{"arch": "gmlp", "train_examples": 39062, "num_classes": [8, 3, 3, 2], "mlp_ratio": 4, "loss": "cross_entropy", "optimizer": "muon", "nesterov": true, "steps": 7700, "batch_size": 192, "weight_decay": 0.04}
Rows from block 2 of a small sound classifier, named by matrix and row number. Rows with one number belong to one neuron. Each number is 128 + 24 x the weight over its row's rms, rounded and kept within 0 to 255. All counts start at 0. Numbers have three digits each.
After each neuron's rows are labels from the 100 clips, of 14976, where the neuron reaches its largest size: "top examples" is what is common among them; "loudest band" is the band of the loudest frequency at the time of the peak. Only what is clearly more common there than usual is listed. The data: simulated sounds of rotating machines with and without faults. In brackets: how many of the 100.
# u: gMLP up (value half) (model.blocks.2.mixer.u.weight, 768x384), inputs 0-76
# v: gMLP up (gate half) (model.blocks.2.mixer.v.weight, 768x384), inputs 0-76
# out: gMLP down (model.blocks.2.mixer.out.weight, 384x768, transposed), outputs 0-76

u.741:174058101124097131169083134122126107148089137083113161140147106149136137145138116176133137097171106154111120139142097128133135119142148076109144151103129112131195162140146153135091108114140126102116131141130113123167104156143159157
v.741:172113117145110111138114158156153151100124124177101115128117152137115128139150114136146132103139122165112112089115120107152127090118131146066101173130163164078145151131130073126074142126163096170123146111144149134098173135118135119
out.741:145098122099138134139128127129137130122152106173156117158119133134139145144108147092116142143150132134144110111130133107122139095112170104156140107117167065152146153123152145111103181156126092155107118107129126140094142106082135160
top examples: compressor (73)
loudest band: 2000 to 4000 Hz (29)

u.6:094124139145114131125118126108109132123188110115105086094138102151086116117107117089079133095150064112109117094133123143132089110099141110108067100111129122119092156149099112136148137146109134164106111142123099157108140127112083092
v.6:153134125099098152149132118161113140127140133065105110142133130099117170134104131154125132105115075111177142136135124152151143129118083089094112132113138154115136108165126124121100113140120169131169153133141143137130119134120126145
out.6:156151098127159139146128137143135142097127112120129063129142139161142102111198095125122139123144119133145174119114095147078125140130096099126139122122086131105154121115130120159090136132142146065135116150139117152109134122131107147
top examples: electric motor (86); speed: medium (67)
loudest band: 4000 to 8000 Hz (27)

u.453:161114076130120093136122089111106123151179141117143142102121146107166135120107129110141099141175176110167137135111109113078121160116143119149118126130119094110154133144132144108107146124141116124109182146109125101144117111103139208
v.453:126133150161145137115086165161133127147117116115146151121143104103126121144142135124086181110153163134091063144148128145155132134110178163131115083104079119100127101167146124144154120092134143106128132136135093163143124142134126081
out.453:102126104163132136120132127145124112160148121162103160116133138096130135145140161156129117132127140113111133102137123126132061129107145150130160114136146141161171119147111092147115153131164167133144162170116186109107129139133170129
top examples: fan (95); thin (high-pass) (70)
loudest band: 1000 to 2000 Hz (43); 500 to 1000 Hz (34)

u.737:168068158097137098119136132121078112184128090107124084126145116148100093129153161099122105099120126094114117109090106107131142158154181137143154112115109115145149159132109099149105138082116162116123118136115144121089136110076127124
v.737:103128126136162178177156160119128107119132111133137143078138131108164131137135142111127108126122171116090128152167099114108143143112136115136090119115149118176146139122108115108113173152140146131180177147122139122126122115115133165
out.737:127117131168119105138132157151142149145146152147158117124121140109135134129133086112116137108189114122083145164133134164108085105122157082166089087172119092162146099152100137126145118146113131121094102119103105142156175122131105126
top examples: conveyor (75); speed: fast (68)
loudest band: 1000 to 2000 Hz (49)

u.482:166132141138117118113166100137133122118153121104120121098131107124130129124077153109111132155120153155158158116094122128105169110150131068098101165149105130149143146161140150145141057111147134154167118098122111090176133125137134140
v.482:146153077168159158092119114090113137135146133086107142124157137167137145106122120136141138144073118160150188126136125140130161089146078132176146099147132114129114174179124124158133104128156158109197144127201101124133143094097152112
out.482:129085179138114159132121092129132098143136124143109123077158113147172115089132113130140090139117127138130123173110156147088147103143131148111148073143095112114138134117136140107139143120104116102104146112086112112177152144086103141
top examples: gearbox (70); speed: slow (65)
loudest band: 250 to 500 Hz (32)

u.661:114177114089115126141125110138135119107120087117112135122115158138121115132106122138112124145134158131189135106123087105171120089128129141120108109120140119161121155104099120150117119167128113160152146139096151118115155134138138155
v.661:120153142113096113111122109109131123106109106109159054171102129112131088139096170091103179161107143130181126095148112127093160097165109129160164111133139150125137132125121136155094109169161121135137130133132177117123108130102108122
out.661:161121075154198128105138131150157107159193112116127153172161114122157113137132141144116103110122135140064135119131125085069127165113114130137124139142133108120159122156164156159095143108114173126114101114097121156146111133119095102
top examples: thin (high-pass) (49); electric motor (45)
loudest band: 4000 to 8000 Hz (28)

u.332:181145131183147128117111092099145140115126136108180147155138093126141079149124095085139089126149133100194143122122124170111106126127159127147138106177140139116123143083134107136124095123150150130134159153104191103118107145136146158
v.332:131102092150134096108140119135152120143170119115138100116132128081132160099128164106102150136114105137078090154143145139106137163096125149112101116103104097184124184125094148169145160111145125097137090131134159114135157114135132130
out.332:175192100100127129126115123119144143151135144132114093138131122127124148126106130093130120108108086148139104090150092136118091113138130115109143164144147120147136129108156088101154148119159131169158155186126142085083125170157122122
top examples: turbine (76); speed: fast (76); muffled (low-pass) (57)
loudest band: 250 to 500 Hz (43)

u.169:130120145110180098156116166143129132101187121173125133131105123102137131142163146104114131101151156127170129144099163157084120111076102110133106121141127134141091115106071129175157138107106107104175081158164111137091137163126107116
v.169:177125160171137119103155114071146064127130107094127150166100135120110141110125135130168138085125129121080132146113093152107134178144139154097168128129164126161107155102114128103112145136157106138132178152081125139186116143124139128
out.169:093124141101058122125139130153135097112134152105111135150125108115123152144135152152152138120138101120095145127135095122152155074142112159106148162135086134116100162098089173142128133156099136146119150177139093125110112116100126142
top examples: conveyor (73)
loudest band: 250 to 500 Hz (29)

u.617:152139101155092095142131121101088122081163122126105131137187143137130105148125122147147119128119140144146103168127111155103121125109110119140127146114135151122120107122099147121099134081135160105135126105108109114154123127127144112
v.617:128124098074140132134148189097149136114129115125081123122120108125126110094167118114116118119089139100171146110162077115147131120116116139155104137105146134166138148143100145129128114093146126135138142163120076133128135152115124167
out.617:106143121134112144167131125101093152099134200120102126101098146093156128143142105168126161156149112103113136130113155104145133151074130119113141100158097129135089105104137107145111111139113137099098164123127146115117127087131123160
top examples: turbine (70); speed: medium (63)
loudest band: 2000 to 4000 Hz (29)

u.387:179175103159159121117119128148156133115114161132107114158098120128121157115115131084130118087127130179092107067124144113114140125121119158137093157151165127152138166150174147136127112168138114102115072109140114126145151080102103142
v.387:157147131113112119153135143122135138086102104120119126153149096127123155124105142107165098136121118107107131134148111165104141122094132122133095124138130143141177111114089091147160135137123143105118155108132154131100115116130141139
out.387:114167115079154124074125098151143148130124096135125140141115141132139138144110102160168142119132140158142080092124116143161160134095070133114122139133143127125115160111118119121154135145118125154142123126184137132145167089157125160
top examples: speed: slow (62); fan (33); thin (high-pass) (30)
loudest band: 1000 to 2000 Hz (39)

u.449:072155111109134100155161087113118154122136127145146150148120141170069160102164105124137117130163122079121126130155118044148112120187135096142114105167154112131136101143103101160094131122154085138124150114125104107116133124129161106
v.449:110138118145117126121164103157135113124128147140118196119093109129168130135113143125117152151155106117147127148159058140163136113131106132143127140127145159115122142139117116160167108122110117130131155094159161112093170151131114116
out.449:099090130136118151141142137110112103161112109174143139162132176173148135136104157106100186120133090122057136151139147166127156100133123150145151085119137167074137123098111109131178073150154163151162126156137109098106137109113147114
top examples: speed: slow (85); turbine (71); muffled (low-pass) (39)
loudest band: 500 to 1000 Hz (32)

u.163:085146151095153115133164162148154135121122120114129131132108188096137109136138142128124171148157135124141112127096146146119143123110117109147150079132113128152114157137118138109151117090135108105110168101103109131158122113087111124
v.163:115134103128143114132144107104114128122143172101086127111173162154127128142097128122115098106098064128110124138190123106094115125160107125075115124133117104106096196174142151135138112093158112118141102147136108066124133160110141117
out.163:121108173159168148103149121113125119153135114105106145188133158146138109156150151141165172152083098108091113089130133112104079145161159102129105127160152142123120155173113143123147134101100093168132118116119168107105086116130110105
top examples: fan (53); thin (high-pass) (41)
loudest band: 1000 to 2000 Hz (44)

u.611:113164137121114119166149127155138082118121116141145124080096134121168166072100139105128091141115172118087107134149159131162133098118146139149102145093131155139120119112143128146125084149136069142148155113161093109112131121136105109
v.611:106128116114145086193125107110133135113103126139112142155141120113122123100142127109140130098088139151120092154173147144172145092145102119120087117114147142055111135132133098130139151119059117165117129116125138096097164096128131083
out.611:091114131093163088096139119116131139107139165091133161151086110093099113133138131140101124096149136157134078163142138111138127166128119105157084175128135084152136135099106135116130132115136139140130115151114110124133114114174113133
top examples: text has "speed" (84); turbine (82); speed: medium (81)
loudest band: 1000 to 2000 Hz (46)

u.767:162144120140147157110096117099123081136120142124120129099128091111140139159124186116153118090119140116149106102103161136116121115077169120154148111098114120154114148144124179122082108109134141157141125132130123140116130100099120153
v.767:098126133139149094185105144156098136165184112120110130158119118179178109133153121124136137111152134145116150150142124106178130110129100091133133096176142155088141119101099103121114130130140117143114123136109128097175162155146175135
out.767:092086144172146137131119101105113131145113161151176138112153119144135134129165093130126117135180170122173130132190109112113149136140129131074130130147112111130140160124141122168155134105148099096135137106150097124147088154138129080
top examples: state: faulty (95); gearbox (78); rattle (76)
loudest band: 500 to 1000 Hz (55)

u.52:154127139146120153179091136192104103090118194104120143129177133179145094121147111185124108124127133134117137177151129152142151122125132114159180142130140109128125145144149122160115097107100074119117104168139102123109140129109103113
v.52:121110136146118122128115130122161147134165082118101177125136141129124110186139144134142162113148141151115141131169117128161138115141131112095090124132129187144130151111105115161106126085162141137096140066130154132147121105157126157
out.52:121149127107139134139102110069139131115165103129156131101121162062134088078089136114120130141146149151141086104113089119111092131175133171116086077155128124136163156137076145139130139119157175131139125064120161137127144115115116105
top examples: compressor (61)
loudest band: 2000 to 4000 Hz (34)

u.679:135141135123108162147132114135154121157094116065142101089133135137153127129154094133092112155106181147121073171082097109102088115161122133094142142156132078132152097107160123112109122113120079115125126158178128128131109127154133161
v.679:133125110150128136116127122156121128150154116113135120150130116137118126109168114094132138114093161126153136150101118139111093101084100183096104125125109087113132095135114158137114098118122153113127135102174110148123133175120114118
out.679:105127137168084129157127066101150143153129133147103184073131158158098117177148076144108087131111131091142120149124129143086114105135115081120121116091137166074158137121157113154118150110099143137103102140115150142125163105106152137
top examples: compressor (97)
loudest band: 2000 to 4000 Hz (36)

u.352:133108171168122120132147149129088146125109161108091115154134164183117151124131109114113099120218130117140145112092151120124109126124163124100163137123140140156102134136135170164142169111132129108108163111108133135139107118198080133
v.352:119141104099121098135163138158177120130141155138158144110119125138112156144104110161153103121083120119137106119112115103125108148088142117140141128074135118160157129122138119124123115112119115103140098161096112119132112084157163129
out.352:137156155088094141096145130111140119160153112155119065101099186140157121107177122113174124123082129139144124100101143132111119144088101129157095127142119137130124143145150122096147146079080141095141102154134099155101134081128168153
top examples: conveyor (86); reverberation (71); text has "room" (71); text has "reverberant" (71)
loudest band: 1000 to 2000 Hz (40)

u.83:094104110132149126136149161094113092117139136158097140138131126106110146111183108117106120124134129140116157112093157112125155073159138134083113143156084129125154106153187124112162164157121130139138136157129144123120119161089094169
v.83:100111112106146114161155135147124046160158122113143101158125109097110136168126152122105150136125188135140160138093094066116126138155150115137110130139104163106151168131123108115110145116105136094145144165111137127114123170093155136
out.83:117140113095143175139158123114114147139140151100137115118145143124114182133099135112128143091162144127124157132112134104118156131112124123109161093122117114102119095157132181080112071141154146157134096110161094129107135103165098157
top examples: speed: fast (94); compressor (90); thin (high-pass) (41)
loudest band: 2000 to 4000 Hz (29)

u.576:117140158105160125125126124133111178176108162133160114109124085127092129109090154145119096129130145118138100158122153106110143136106120160139083129123101123111117111175087149164124151137158131092094137183152141117109103140095143156
v.576:115141117156138117101144128094119161160114165124162139078127121109129157131115169126138131135118115098130116109156120104179139135111105115138110152123115150127117150146104104180118112081128106111111142150112105115157073142112134155
out.576:081145117109146121068156100130097152123162140162125123132140127120122138125127121110066137130123129166163153106116140121118078186092148114125068142126178089133105118145095128160139156146157134070108114160149141099134163132102139159
top examples: speed: slow (74); conveyor (49); thin (high-pass) (40)
loudest band: 1000 to 2000 Hz (48)

u.673:150124150155087108093129125120122131121117148130193111168104132124187136140112137098111104087109098121144123160136152121143146103083122103123192112143148122133122160099116197118100156130132163133107135138107135122077167138153115113
v.673:112125173146156116131122133129158121161164156138110126106159127117150159122105131104130114110147100135133161119160155146100130124132133114197112125180099114089126120113113139117126114108119144153134127125099173132159113156126146116
out.673:124123122105099136143077100099125104119120125139117124125157129092101138106146139107104098118152112123157111104109107150159160130130093118162117158185133163147145119125111097103122148153098124167148157075156132115140138113136132164
top examples: thin (high-pass) (58); fan (56)
loudest band: 1000 to 2000 Hz (34)

u.25:119153115103109083119113139119100113154151103131139125114090124137139072105137128125063153121136122124107153142119143141124094153091145163177110123177098120154106183115107144135119146110151134101125110113153103127177118116153129097
v.25:142160115138124136128147129093096128114136127072099108144134091153097086153149140151111133157161146106181168137150104138161117108141122154143110152111125143097097113136162114127161136092149148151114172102145135131109188124146127094
out.25:106115189123143153133133081142091138136113109129141128133107164141150167086119111132112131139105078100133162135149135152122138103057180126151141109139108159115134132121119102112132119111139168132155105115137121127104124099150123113
top examples: fan (68); thin (high-pass) (51)
loudest band: 1000 to 2000 Hz (33)

u.130:144099120122118150136165152138133155152158110162121134136106127175141156162100084118141124135118092107152135118160085099139118111126147118124126150146120110087183100132117162102120140075086115114138116116131100132144175101159176158
v.130:101147170077146138122154137104115101164137138148080095139112117097151191103132113169120091131153124148086154142141083123103146133111169139157123114151128115116137116113109167104153147144110127140103092155130145124133149138123108114
out.130:136106095156116114100133132167095159135096109129115157168134126121120157133183117186118128127140152120112172151134156142119125126141112156153142124098148139144127100100154131101155141162126134095140112135132140097150076101149140129
top examples: compressor (99); reverberation (77); text has "room" (77); text has "reverberant" (77)
loudest band: 2000 to 4000 Hz (43)

u.625:183143108161116122106118141102114094104124129126112100083117120147131107144156141154152106161114108138177148165099125155102098146150161139130150152097111053192114139128133123116153149135144111113098134103104139187140119142097137125
v.625:168051107109116100108144110160126075146123155115125129150158092144132132133172144108127134086098133109109121112129132152109151106172135129153164092134066155104164158100111121160116143093139137110091139086151107131158095125148168132
out.625:117152150139172103139121153115133164129128162129129136177131149137145152135136112117137142126144141098108128158147181120146141120119144132103155118122147120132100113096114121168135112097157157148108108163143102114157149135146107116
top examples: thin (high-pass) (77); fan (75)
loudest band: 1000 to 2000 Hz (40)

u.260:144081130122129114126102125137120114131107175114136092163119100162114111170091151107093197121098094125143156094115150165144161141139165140092126080152111109123142160129139144106141132120115144137096142118140132126146127095082111134
v.260:100148099100108172116124097137108141131172128090152158148162139134163164128132134143121119122112109143130102160133127089127157146103117098160127100108102110149127126161128130116110124112130121186116088106105140150079123114162110176
out.260:110143167171113132109147139091131153115113132067133132141133111091126100130140128173149174172092139164104141113115131105094163129129123106080141078122124128144128171122104113137146144132135155114163115114145121150130113130101112144
top examples: fan (44); thin (high-pass) (37); turbine (32)
loudest band: 1000 to 2000 Hz (39)

u.91:131111113123161120131119125150115072123191101139162127105143096128059105110172174123104134096059078147120141139133144156098133137105118139112120147172141118129121144122134126170140100117107138131105129109123115109138133162084107129
v.91:084102145131141102120119152121133102118111116090116140120137111140114125115155124105116110119126183123129153126130148085100136165152166130137106141119158163128104112137127139132170131132098094088122137109127166134136159158126135104
out.91:099121167131101124152120138091116130105097135087108104130071132121121108120107172134108164127161135102125100128144134127152113101122127134162105109149087149114121134090132132110142153111113132125118136130148102146115104144169127164
top examples: gearbox (72); speed: fast (63)
loudest band: 1000 to 2000 Hz (41)

u.492:126148132100137098175113162124113123140170084105133114116098144114141116109113157127177129121117149119094161091098128113131154131150139086129153139127118103127103148152125130136087125111153173123109096148108106129109126129146105112
v.492:104109070142122117127135112149115107164110123151117160133101168131140149143117135115135124099133126120133146132150115126099130109102103107150089132141122105146125140164148110106144092108121129116159146152154196148116140134135108146
out.492:147152121101173106132147157109138119129119143054119123149159108150103134084133111149119081110178134096169141127157161129111089128128147115086134131097106134127177134146127142141130102097127136107088166071162124098156109166094129150
top examples: pump (41); gearbox (33)
loudest band: 500 to 1000 Hz (37); 250 to 500 Hz (33)

u.380:135139163141122111133097155115140086166131147108170174131134170127134108158147123118117151117160100149112165117111088164124109125125132098110162144108089173117153115075126103166105116131140112096118132100133109118144146100108102116
v.380:110124100098130080109132116143138148136142161185113142136192133135139107139146166133102146131105136117158115129120103101116148061127155113162143099129112171126119097117113107094105172125122094137103131123143163162062125120163106122
out.380:127153120120149122089123100131152087116092101131135145164171121145100132132137121092148131114105171147113083104098115131112138088114131115120128137122153104144171140156126126085175130116132066127104119132119155146098112156122171112
top examples: compressor (51)
loudest band: 2000 to 4000 Hz (41)

u.588:170098107135125142135120117130147107090101180091110110068121169142131093121169160144112111149098122167135141131172098089128082109164143117087117137130122146167115118125109134099106134134129076108101137120106143136172138149117137102
v.588:142163095149118139146141102082123123147136128174115201131125134103116133078114126107161127112159143153114164127126153089158109116137136131154131134149103156170116150127134168128145112138171118123079131125165115132138107165155136113
out.588:125121141136121103097153155142125137134086178138153124156115139084066112151132103136137120094128097085112097149119128118112089122126135100111145167113119124146136149131134120124181142103126111155143128162101128097108141150144097120
top examples: pump (47); fan (31)
loudest band: 250 to 500 Hz (35)

u.279:129141140130097110130094155118128160149121170120124076178132129187112108127128110142094155154112098164166130123138130115128115145155123137083133126083125099107138148146115144100110106085153144124154172138128122144120112119163183068
v.279:121159171127131153180166150135139127112139184159130130149151141112146130125111136119184122128123080097146155129110103121107136148144141134118166111131099162107111118128125161156155139155141113131101062120133175092145083116119151132
out.279:138115136146124146087149125097150144114151134131104144117126122103133178092112091138167147120123150114108157140135081158166127135176144149154089093129137133116128156152144132101136172136126128126114115127139111113167127140136212130
top examples: state: faulty (85); text has "speed" (83); speed: medium (82); turbine (62)
loudest band: 2000 to 4000 Hz (34)

u.61:109122097127132129137102120146143126106178079168122099148097158176082107091102118116149101150085123126087124139153169132124108107116115112104098065160146109123130138156098114110093114087101149123121118117132129158123164161152119144
v.61:125134119131146129106154121116184121107166103136149152120108123161140135153132145078142135077117178095102125114103147208176144127122130123139096142141135135123155157124130143121115113170140138127123098153136128109114127187154098136
out.61:130155143103119130119100125111118085166139147113128155123149091141100108174163129156142091104169137125130100118100111178178110080136118124117100080106108136101139136122124142118126126121139077132168149127100127143136120154112095120
top examples: gearbox (74)
loudest band: 500 to 1000 Hz (33)

u.640:118114153103116138208161113136107141110111159140078139090156132118097160147193084116133118139086170135173141147119114085118147160125125116109156108125172128158125128134125139133126111138089125114118070149147113121097177145146107144
v.640:142141115099188123137157121158109135124125159149106142142145103104068106147153090107150123094042154162152118140107096123118139129127098115092096109124158106111164152122128147131106116117113141157125063116151133122114118163136133121
out.640:138143134161119103127129090113168102126137137123129126106098140150135140161130115135139162146132079146126106139121158166100119129119112094087147102096122088129125117159129084135113135103125152134135114140134119143135124149113157115
top examples: compressor (100); state: normal (72); text has "fault" (72); text has "thin" (29)
loudest band: 2000 to 4000 Hz (35)

u.232:111094126120131134141156173126098122111104125082160131100139116104152132143165138125088131134130095148127125141159093124138163158124157118126145149118135151156182101121115164101142111105128159127134120135145139134088109136168134148
v.232:140126136121131096128113171130122090106133121096141164132124172138109133114110114120126113163086137161128168114136172103124111122147120121095105114128146149151113122106168168130126188132136118154150144143114145114093133136121134110
out.232:127083118097175123130164075158081136101120128097107093124096119161149090139113124151096135120072164146090132106168127139074126092092137099175136133114124150136128145074103145122124103143120109144168117127144151120139106061155130126
top examples: speed: fast (64); pump (34); thin (high-pass) (32)
loudest band: 250 to 500 Hz (28)

u.29:156145130067134162110096112159121138170143126132120122150132118177170120132125129129155147144086101143105188130120134126098161091137131163154144154099055126100094115151087122102125179102117124132143153134141118150097156131125160138
v.29:082136155128108110117122136089111132132143156166131109125146107147111146132180151135104125142116067132158116129080099158123111177130115132145144078095148134109131109117134140131100174142116090116136117161143135128148127110117168131
out.29:116137110141128110098135143169186162137103137147102128108149130101125132150150125105099154146131088159118180156060103180184092121144124119078109109123117144120099164142133172109156150132114148188123143138154125122116152195122111158
top examples: pump (98); state: normal (74); text has "speed" (74); speed: medium (72)
loudest band: 500 to 1000 Hz (38)

u.436:113126118128161121064112144127170116114124140070129164112127106146141128139114124125107118144119104138113077149111139148158093124125119146120134142114125102154128146150119136089158130110137094143157133135157128115141167117134134134
v.436:097135148126156111156119137161144120102143162116147090143113154098170140117147147108124127169149101126097108119089129146108097093141123116130102118121072130104153159128157113107130123131121122138133092112150145097124182132140129103
out.436:134161138124139118105117152138070166141127148145124144169131146148122138139151148137153102107154136144075178162161148128155129165122128121133139127156107182131126097099095146113142157168110115133107128135110077112118123156139159151
top examples: gearbox (69)
loudest band: 1000 to 2000 Hz (39); 500 to 1000 Hz (34)

u.164:096134102133120142124164112156139163136103124129086115124177123147117132100147134095109076119132094145110108134113144142122133128126118113114087096140115123109117106182151138151122110139111137143184121140162124120125136129142112117
v.164:142176139148143147137168159121121112118154108116124112089130123127109169118123120115150129080136109192152103126133123081139102135073101117152110127108158147096140135128136089082116124142107128148113102153144111078186142098148098152
out.164:118138138145131134115181138146131085129156141127158118120136126155131115139126104122135125133138101142134099142122142120115129156135133106144170110160106105114132111122157120120154177112078115145115148144136147114130114116108105150
top examples: gearbox (86)
loudest band: 250 to 500 Hz (51)

u.653:135150111162093130192122124169140145136124195148106117124150131158122137089136121061107122110155111063122135164166143097140128174162161124142124116146127147101149121122154109150136138149164098140169166146113129103077107105150078135
v.653:168110107120105136102155106152129116061174123154135155128135150130133085114143138135125107103171103120125138161148121155125125121105130115125172108115128086104137132168141163138089172120105120107130108149118147122129120150146169150
out.653:101130185094124160125136134133170096087131144158139155146130120089120145111084170095116105127173167119148144124084122131138172098144108129072115118132121147122136156162111136147119144106118148145115145169117160178163177197148127166
top examples: conveyor (53); fan (37)
loudest band: 250 to 500 Hz (46)

u.152:112131157144158146138112126163105162133134141158082141114123128115104134179126132085107131113117154166168093140119095101114117128201085132131150092129151120132158123114128097164142187125105165099114141130122133145119132096113134142
v.152:125133118144118144135138175145144082145129122155109151146166139127150113144135132125095148123111139128095105097070121146134123178092123111138172158131151161128143122136130086157120158104186098121130122115140165121084121145165135125
out.152:121154147134152127127128101109098127163142115082150073133125170127154138118131132092115149160120127113130126135139144138143133129202179121129157109146115134134087094142108111106117132132137120130116156147131117131176111098119159126
top examples: text has "speed" (82); speed: medium (80); turbine (79); text has "thin" (33)
loudest band: 2000 to 4000 Hz (47)

u.507:074150140133121132122121155137098121160138122126170124135131114139089113173121101119091151137114148160155145115120146141136105073144136106171151149133121106110176100103178138137130117092124107114128105118091129098121123096124111115
v.507:132101151131129117071080154075153145122127145115145142144149125113120103143117133133136146146125106125136102094144086134115098099087134103160145177125131101155175129132154129120107113132112126139142088124094146120156119130114139122
out.507:143118154163149108116132161168119072127070138126148138118132116139129156097165182086147144135167133141147123115134143171107183168127128144128151100099102138152170152119154130097150115096089145110076140134151154148114107116112085163
top examples: pump (82); thin (high-pass) (30)
loudest band: 500 to 1000 Hz (36)

u.687:128174085109144120132132165114140102151138135146138101151150131112121110131142127110149161130151130135148098125171119173110113178101158144105136143149109123114146147100116146121103161150165179097140086161166114137085153118126120109
v.687:114132147150100123119110081100107126120116156123136153139166117128111142127135167129094130126133098069199095189144127137128170119126173128131134131144137097146115151140128112119104142159129129098121073171132125102133131120124143189
out.687:124149132135115135136115140132086126146114161108164144140130131121101129062127106175117098134112149161159128101128107128148151122134140134131125147116130190175138117146115122150070136108140154131135135140169099079142098157099110127
top examples: pump (61)
loudest band: 500 to 1000 Hz (44)

u.543:126131151132132077114079155110102102155104139125153136114151125145163109149136138111115126123143097128121122161182125154138141124144139082135175077118124107163166153136118091103128159101115133148132121156122145089115111163150149096
v.543:070100162109099107117136133110117116153115168131115113141139151156109060129129120135118185128164134135166151133093125118149128167079117139124163106120113144137186134153112156103133126126108143125166137114108097087178132144162204167
out.543:165091130123130130112106102144141150114159095116091113126133167097129172107161136118117139146124137098135122137086115117147123066118151147132099160086112141126095161157113134119139115153124143100137103132149112134131138120153116170
top examples: fan (60); thin (high-pass) (31)
loudest band: 1000 to 2000 Hz (32)

u.720:153134106119119125154104110125147169121111151113142165131101094155143101104147114133129133138120094132138125125144164115113122147109103102124154158113104117110129128108115154129080168112138148128087143108151137124084095099127105137
v.720:116121116175115114120163123120115131090103135161123135152128109156088138096127142099135114115145101113116160134118107154156100097140090123168119119123093090096129124107136141117131167095096097160117133129120136083127139137134188112
out.720:133143120141094118136097142117134144129138167124110103134141122135130135168144105126140122142113177124116129123090105133112114084114108100092141094141142130147115107124099126113135131122131153167074168141148072099130116127128158123
top examples: pump (54)
loudest band: 500 to 1000 Hz (55)

u.351:183108097133116151106127100111101116151100139124129153151123138130118151083169147108171150116139158084166178121112114156105105149097129101126114135127118120147131093156123122170122102105118130141163077138064125120135131121160137106
v.351:148085123124140167139106149110091098088153130161131105116085144088121119157119109143134136136087150116133104142109123132124158112117143134113105145123123167137128094123160084134129122121142146130126151131116124138147124116149123118
out.351:102102153135117115102147129131091131116143117168170162141158099146101132114184124119104136156110163112146137128103178114105144133135099148171155071103155134114124140169113137133121115150145102138116095129178115122149080094093118096
top examples: speed: fast (78); fan (75)
loudest band: 250 to 500 Hz (51)